{
  "model": "segmentation model",
  "train_examples": 195000,
  "image_size": 64,
  "translate": 0.12,
  "activation": "silu",
  "residual_init": "zero_last",
  "optimizer": "adamw",
  "beta1": 0.8,
  "eps": 1e-08,
  "batch_size": 64,
  "epochs": 6.3,
  "lr_schedule": "wsd_sqrt",
  "warmup_steps": 950,
  "weight_decay": 0.04
}
Rows from block 2, named by matrix and row number. Rows with one number belong to one channel. Each number is 128 + 24 x the weight over its row's rms, rounded and kept within 0 to 255. All counts start at 0. Numbers have three digits each. After the name is the row's rms in percent of the matrix's.
# convs1: first pointwise conv (model.mid.0.convs.1.weight, 128x128x1x1), inputs 64-127
# convs3: second pointwise conv (model.mid.0.convs.3.weight, 128x128x1x1, transposed), outputs 64-127
convs1.0 091:140121109124121119173106106081170138116111117161144097151133151168168139119108162138093124134136169112168099131147146093077129117146134134154111163095095149104092144108110136139115157092144171
convs1.1 090:132169086057125098142117121115127149129128131164142147154146134081135109136138111176140108075111126144100184139124163121164133125140125094153185146148103124148096128125145113111139138112136115
convs1.5 110:164137130122154112164151147175127139123120118125085172134105163107207119141127139115127111138148120147141137087155095130140127174109119111109112139135134120126106164091151146140127119159117127
convs1.7 097:100100115172127086139149115124141118162156149164153093162149144125098160071142112169121108143148119145111151082092126118128124156141136101124150155105131170125134128149105103115175136150155111
convs1.9 112:119109129161123101133121105125071154072134107142138105131174082100140126123135102137136165126176129104114120128129101121130127179099155125149153143132122120121116139131099147133137122109092123
convs1.10 088:120172152132167109172136139181113128101155133129117151143110146102149128124103123092162121139190154131146119080130173111091153101103112169122125142167159114106134117109112147134132130124131130
convs1.11 093:093191149142142109182100123162129136143152123120122159125104143132140149102106140136142092110189091101139120104132121133128138110135134132100152116170154157102176093112107106149165118117124102
convs1.12 098:092125114123104122132120121171126124160138143132109140150165117137115113165144125162137157115182075139110122101089114166164098138100123111107142145097118135126180090149174136094179103153140108
convs1.13 118:093105133140113118115129135135119120156095110142128119104165113106092080132162115132127102116150130142129103140077121125149119109122110115107100151109132118123143078169195107126132100156126137
convs1.14 108:140145136092111086159114095140099146152137155095117163170138121124134108149095139164165136127153119156138163166144130139139152117144165095145102128145122164147110134127114101119121108092174148
convs1.16 075:149117143099169102160134152134073134127105128130107153164135088110112126125119134151158125137160119146127188146126130123149137137128122122123116122157111093133122161141174127127163104116151142
convs1.17 099:132162140085079130136135123167123133085112150089092154112092113170133093125157117122145112112137141125182122106173111149098131118123136141147119107177109138116131153125140104156129155112116131
convs1.18 108:125108118135134098127202144125093145125125132130111140132165132137120118119122114154138118137128130147167206107103135142127161137130153134108110109099103107117118143146200120114131084133151137
convs1.20 099:105149150145107166147137151135090139112093122126096173086111141187202092104108119128165108122113125112135108077140143156139166081124123109090125171135107136140155177120136166122090121125140120
convs1.21 067:104115078150132134120135130105122155166129121162126132171089131089112141141176135138117133133161124161109156111090125155161178114148107167125124143164127139143131175136126143113147144149186108
convs1.22 110:095157153122119106127110144165098122120121145110123169104117114147126156150125154142131153105140086136109128131131103180149108130115141102112124136153132125162186117117145135103167098083158081
convs1.23 121:115097118126108122129140107134130130158118119134148103143156156129097150095126148170157136144132161104110103114119138128078075116118128099126157154092126156093102122168104108133153178114136161
convs1.25 115:153137107083130138125144128146195126097085121122115160126127137144158144136146102139145133157108147143125137160110157115110123165133125126134125136168120139143097156109120104124116140168124183
convs1.27 099:100104141161143078138137133127106107132131092170144106145156153098104152108138106149140138150118083121131135102129120120115103160153137101120126170118125178081152128184119106177166139143138126
convs1.29 086:119144117134138137145149100095090158117141139111127126156160136138134174092137113142135111146126130191118131129154149133124179115106134118146128110145082152061106087146166126167091152097139157
convs1.32 102:145091124110186137101137110130132109089132122162135073117151105083139075151117167073139144145100131149119099159162134113156122116082149176126128129094135080153151122101139143122111131115118093
convs1.33 099:133084113140146111095133153074107097152075124140133098124140118109084139126147094140114162132093127152151100172157140105141126109082117117089111137115109113107104183150143116145120140158126094
convs1.34 093:112141100145143089122136123083172108124117159171183068108144147172155133070122113170127132108154126145105148112114127092119103121094140099142135160088106107161136120113128149121153146138140109
convs1.35 105:135142167129131102117127122148115152131087146143072195077145145150150123134128126139139136135110114144121090138145115163114170084104078118143126137111148151143108146078114132185122128117168089
convs1.38 101:140142111121153105100117148089154109125153135135147086101135102103131120145131131120110125172134150168114164154131130087174114119094142159119116123074155101190105110092147157094128110107142097
convs1.40 093:143120149059170104108127114134118143109169186111098105167102092137129133112173108110099095109177174135120146113134139109123129109124135112135144161139149119130151072119120118115128148117105128
convs1.42 113:160110102138113153126107107128110105131121127125096135138149138099108202104150173141128183117138146091127153153127105103164104115103131118146107095116127139107116152140103102099104131149138159
convs1.44 104:119087105135132118096128156060123112155073135144136106092127091115117129140130117130118146160094128112128087144145144092131126108084111113120107159101097122134066168161119125131099156145141111
convs1.45 104:123156141056134101124120126100117160140177142147132142122122118096132133109111127134072083120127136138097182110124154120109141113105142142149159121149129170129124102095125089130115133112139106
convs1.46 111:153158179065159135133121154160102147110162094128093138129086116118166124145129120076120103153132160119124134128137131143116132119126092139119160171131125143129146080126159116131123087131091148
convs1.100 085:118141084116117180112130120152158106109116131121078176076134164139118123187176115137127130112101127146077083099119145153122145115124075094126163134133126117164078144130112143064094158168141110
convs1.104 112:130056112113145116162108154133118087175113136115160096140129158104088110137139104096172167109134139151121136134122137112114125128089151124150099096120121127150135130157100120109130126127082150
convs1.105 084:115077092131171151134148150085119098182126172153122153122133103141124117155129135126113128160117118148118142113117125094102131109116103101122072149111141116149083147183109167154093090122104107
convs1.107 087:135120123130105104173115139151113156153151136097052153163099128121210118151158154117140112121169145100125158049111100119129137121131118095131159093135188191150134127106121126122125114141131135
convs1.109 111:094113125140094128116118148138131098137084149162158117128155144122111117168147139110145141132126089152110119139134102132136128094096113140131106120104120148157123159177139103141101137140139112
convs1.110 095:119142101153100166124092123148123135133157127140087188146105117121140103118170078137136107103181081171147109153167103115133137143115157149134104122123103141144119149125119117150108138145162112
convs1.111 113:153082103150123142072137158095128091158109117112101087126114167116068132124147138155138150116107139149141129150157177109162112152124112101094121085136132109119124148113163122139172152151129109
convs1.115 089:092169160158133101170087104136149107134149073174102139109091135135182157146150121153128106086136127095121117091125138140106156101181119121111131125125173169122136134107071118129152104140149143
convs1.116 088:166174129124142111104114148065144127143132128134172075075134120162154106163150132086112119154140127157113138136143100129163143160125132087103103111090139099121100113101157147099131104122120122
convs1.117 107:098136122132095178129131170124083136130115172131100164111092150156152137089138173141165116098127126130131132132130164111155145093112119128088096122133121135122160178125142139118085124137165122
convs1.119 097:167100138061150137132130095142134121104134130159145125152160128107125156142060143087141117099134134168099143120141128127152115117087136102194142144140128135125112060126130101110112124080107126
convs1.121 124:109159117127100132172134143143145112066131152120173058126153136127104058166165114107140139141159151085109106128167085110151164131125157164135132126107128113125156138131112125116112129136090152
convs1.122 102:099132140125093136179129119139141166110122125081141119132111176137086141160160094109134161145137101106138115134156123117111125119149098137123101161098109157148112136105165160124150170166132160
convs1.124 113:088144174123105061155111105132099085143132155136122102159122115132133128148156159165149128117155099093123134093121113133143109134135155105110155165135150200137166112141099082146163123160120157
convs1.125 111:107137150124114083148124127134103110139153095141126083154144146129118139134142133167134131134154091112125133107124107118119126142152128110126172173128147190085156113144111083164170140184107130
convs1.126 097:147131156066099119115135172135140147117130149129143181111124123142120163079114154156151097074118140146112183112117128164139115148125164094147102105146141110125131139108122113118158123095132116
convs1.127 099:100133156120118101151077124128091094157131106134098132138117096110118126150182120142155130107156118144109128118097118152125112104138141097107122175127123171143149118161134081105155098155107136
convs3.0 089:105172130120146115114132099147095096134116150147097076165156143168137156140127153149138149182135079131126144106108111144100123140112131126139160161156134142126124136140124094144115119089093130
convs3.1 068:106147156106130125140147179101141094144115150133137099112164083132148159134144145129126132172156143115111170092128120133125147142146107124097078121183137150115132137144109132154109089127133097
convs3.5 126:112115157115147131155106133100119139150135114203097126123104104115143128131124133147154083133183093124070155131150172091091159148131125113142173113114095118136122168079123142151130141150099100
convs3.7 083:111104121107055150106144126115136127148137120105160155108110108079096105110137101151079112125136159109131140138134141138134156147161123110118084066128140119120120133099101173129134133152145072
convs3.9 126:114142112148120127167188091139170087118139110122153176124116124093158150147147082104103112141128169146142117138125137144096111113134161135113129113144097158150127165102118121120101125117129114
convs3.10 092:139120068119116127142144120132156114099129133090177151125123101108115160125142136100131154129087168113170114091123113098164111111158136151108084146098149135118101089126090146117104106133132162
convs3.11 090:113139112097104133123147146119111119132114150098233130159159147153165203165168146142112179141116140091149154075132109130137134127135121140114096138120177109119114128117117129129114091109128128
convs3.12 097:104144112102105146103164101163101090136144152124132098165150129138109135130130132161124148163140078105157162116106112149101132170155132114157112124134148130125115149145119103138144122108098089
convs3.13 133:097144129110127130086135107161093120129136152115087060163142153154106112109102137141128150154115054117139152152092124160131120154130115130130129140142148125125128111169150120137133120113114150
convs3.14 114:172119106172154130147139068139189120106154107109141151097110140115127144145136111116120115112110123166166063145104122136146082116109149138133143115113099134122157126120156084102146157099123153
convs3.16 078:122117089167132140145138072146155106124168103093192166119106136130125133114123093132113122093133139164176097138072117134147059108109159164135149117107128134097135118124141099108142153118131131
convs3.17 095:112162114093102134123146078141129088139150136089124128136075121104096099084090101153119130124115104103174137130121127166103129143145136152161144093127130144145150176128127136129127147108119112
convs3.18 126:094134098107141128133112123132097126126093162166135104194147133147144170141147159134163150181133099120115162097137123102086151160158135103128151166112147140132101140153112141160125102114073149
convs3.20 106:122141119164161126158146144155151109102168132135143112087118086110158141140133101123116097140155164181146119133111144148143122107128133142134120122153096162130168147141124101093111146143141085
convs3.21 065:110111153114092157108138179115172119175152147114142140108114104096117101094134121143112100100115162092105136141130127142122147138150112112121085070153132111092143124115107163132136149147154076
convs3.22 099:106135128116120119121153127175125110141139166141144085167156092130157175142127139147150134173160095109113166120119117122105122158156180103129096173120132140152115164141091134145122072127096137
convs3.23 097:141136115162173108128107140133131150105110159147125113165156146178176162145133147107161169132118128146113114092124091118123101108106134110112148200118140142143125124179142105117124100107094184
convs3.25 118:107139087148130137118158090170137135129134149134148153169163128147135160115115129115121173144129123144143147073130109123092115113127167129117141179123164149192109149130109131147145083121094137
convs3.27 086:122112128088058156095134145121127151148128132104124141115113115081086093099127119155095115126132154087130148124158128133128169145173121123119088086126136116120113137118105191138146124147142088
convs3.29 088:127100121139126133106067099108103155137104143174105098154097172125132138122141140143158111103149120121051148119143136111136137157110129094154153183097146127132116124143092158157128108143097169
convs3.32 121:110102110118098156117114121156116156146122148079100125142146137107090109103089126073107157114094129102140142117120112118103149136165146104094105133133157141142106102131120168133148129128135164
convs3.33 099:155163116151170112161146117111152102109126074167165132097112096118163166159164125136153097146172134145112095141114130125159086141120141137147129123106100147106144136110136093106129135117121112
convs3.34 070:147150146135174080131113153118127139129119129155061087133125140163144116123124139121170125128116110131107105139147119111141094095098121131145175167126116153125142136132139075128117122099114181
convs3.35 119:126122140125151120144135109107160094121148089143106113077113127109109122144142107135091097141122105156123104151135161153131129130104096120159156082167085119130157155118175088136122168113148101
convs3.38 094:153146141160178088135122119135126110099136117168127110125125120146174148149154136147165097151168125164114098133115135132161098110076124133145145134127100138114141126149133064105095141116106127
convs3.40 095:159146153134168126128104138088135155145168094143120128103105133152137109128110105135137101094148134143124110170143127128148119139096124152173173136122094140154171186110168113138137131130140162
convs3.42 116:130097146116111150117083169095077190138119144123126119157146158155149101120123161138152172093140154081105131102126102106124155135116134137099119122096159098132095096122119168141146130115112152
convs3.44 087:144151121158167103152155113132141102110116092172178129110129080131186179166167129143170109153169135150104123109129141112147116132125156108134124142115096151121135151102113105110106119122108112
convs3.45 087:094132125101104135106141164108119100127097144098156097143170110130142144117134159128092175156120124092117157073124114124120131127150108114071073127159178110115109099131118142140134093124135096
convs3.46 099:155125147127118107129101119079137143145146095159145180106102161137126103139130102151154093112149136153112121185141142145138121138109131120160167088131094120154145175087139130153129137148139134
convs3.100 079:109151145135154136133155132152164077132178097125077062109151120156137137125109116125123126132138081143143126168102114155112118151107121093128142107177109125135169158148168068131132145102148123
convs3.104 126:159125169127160121154141122110140103144162131149142127108089104111139120133134118169117088131137106133126138144124147137146133123123127171172151153124088117110152167104130143114114138120130127
convs3.105 076:132135115139141142101107133128152122112120171113112096150127162160134101102096155098113164122093131134171117100173121128100141080121086131124142109164160135145155115146148133083115155121125063
convs3.107 097:140134159131167109153073119112139121126130105177096157125136132138114129131107120112155091142159093150094111154145147112082127132126119125140193131119084166157157156141158090133143129125095127
convs3.109 095:115140155138119132110150151171148127132139171072086094148160137139119099115105130094112150130074136106167135148116111162112141113140116118127117134168133126137138134174152140109119141136164172
convs3.110 098:122118136104107157150124107124119163153141110092119162130111121110104091106102124118114122097128156073152156125149133141095174131173129154125103097144124144137115153084101204117137145142141114
convs3.111 115:143154121124146107161143154160164099094144087108085122071137092106111115128135117128131082151122159131134067182117117156155099128133126135137101106140092158102166127130140089095137147142160102
convs3.115 108:147132161140158102141134114143159086125138123144077123079136086113140133148107123114123080136134089157095120154131155130120119102133127122139147115159067153132182140130137112108112142139131090
convs3.116 092:108116118133105173127165114156136135095140140078179152160124139119118120112100109093127182120084134106171125149122118140099125134165138122122121136115165142159133153145147174116148123126139164
convs3.117 113:110161114148145114157172124152151094122147130108177134097135092119150160152152113117091116154131158183177122135118146166135113089121129139132118107174110160141163143148129095102106145117149079
convs3.119 096:187110154133152149131098127126126155131161126121159181115088141128123112124124118180149089107125131136151103190149127138157126133145136152188142122078098113107164154139132157095138160119128135
convs3.121 114:128122114175155123145179114184135125095142136113171148145161120152159152140124121087138158148114146153159108155086110125115097105113157119110120172118134157149118138157152128112127112118118160
convs3.122 104:154084068160156154174131099130138121108149098158201181111114123103150148117120101109157123119161164140143097142120138095123130128107159126134114145086136170140121134111127134119142142146099092
convs3.124 095:120105115109062159115143134127108170161145154115152125139110130098111108106139121153121138114155154077133164109120103130133146156158135128110089113117163117106084136120097198134146114143128130
convs3.125 091:135147129153193086138110125152132103103124116146099116126145140172140149139103123109152131135101096182130104143129149118117106093093122137153171156143100144153156135134156063123099134115121141
convs3.126 092:152134158152136153134106148111119155123152113140091133122061127107123064115112102136164084098140140115107107195144146144153157131146107136179149110101087131097150144128131136088122175152140143
convs3.127 101:120124114097098157121137169158095167142117154117101107169147164149096106106134137154141169135119134064138154101120085141115152158140108118111125124124179115107082132154129146163163121113121127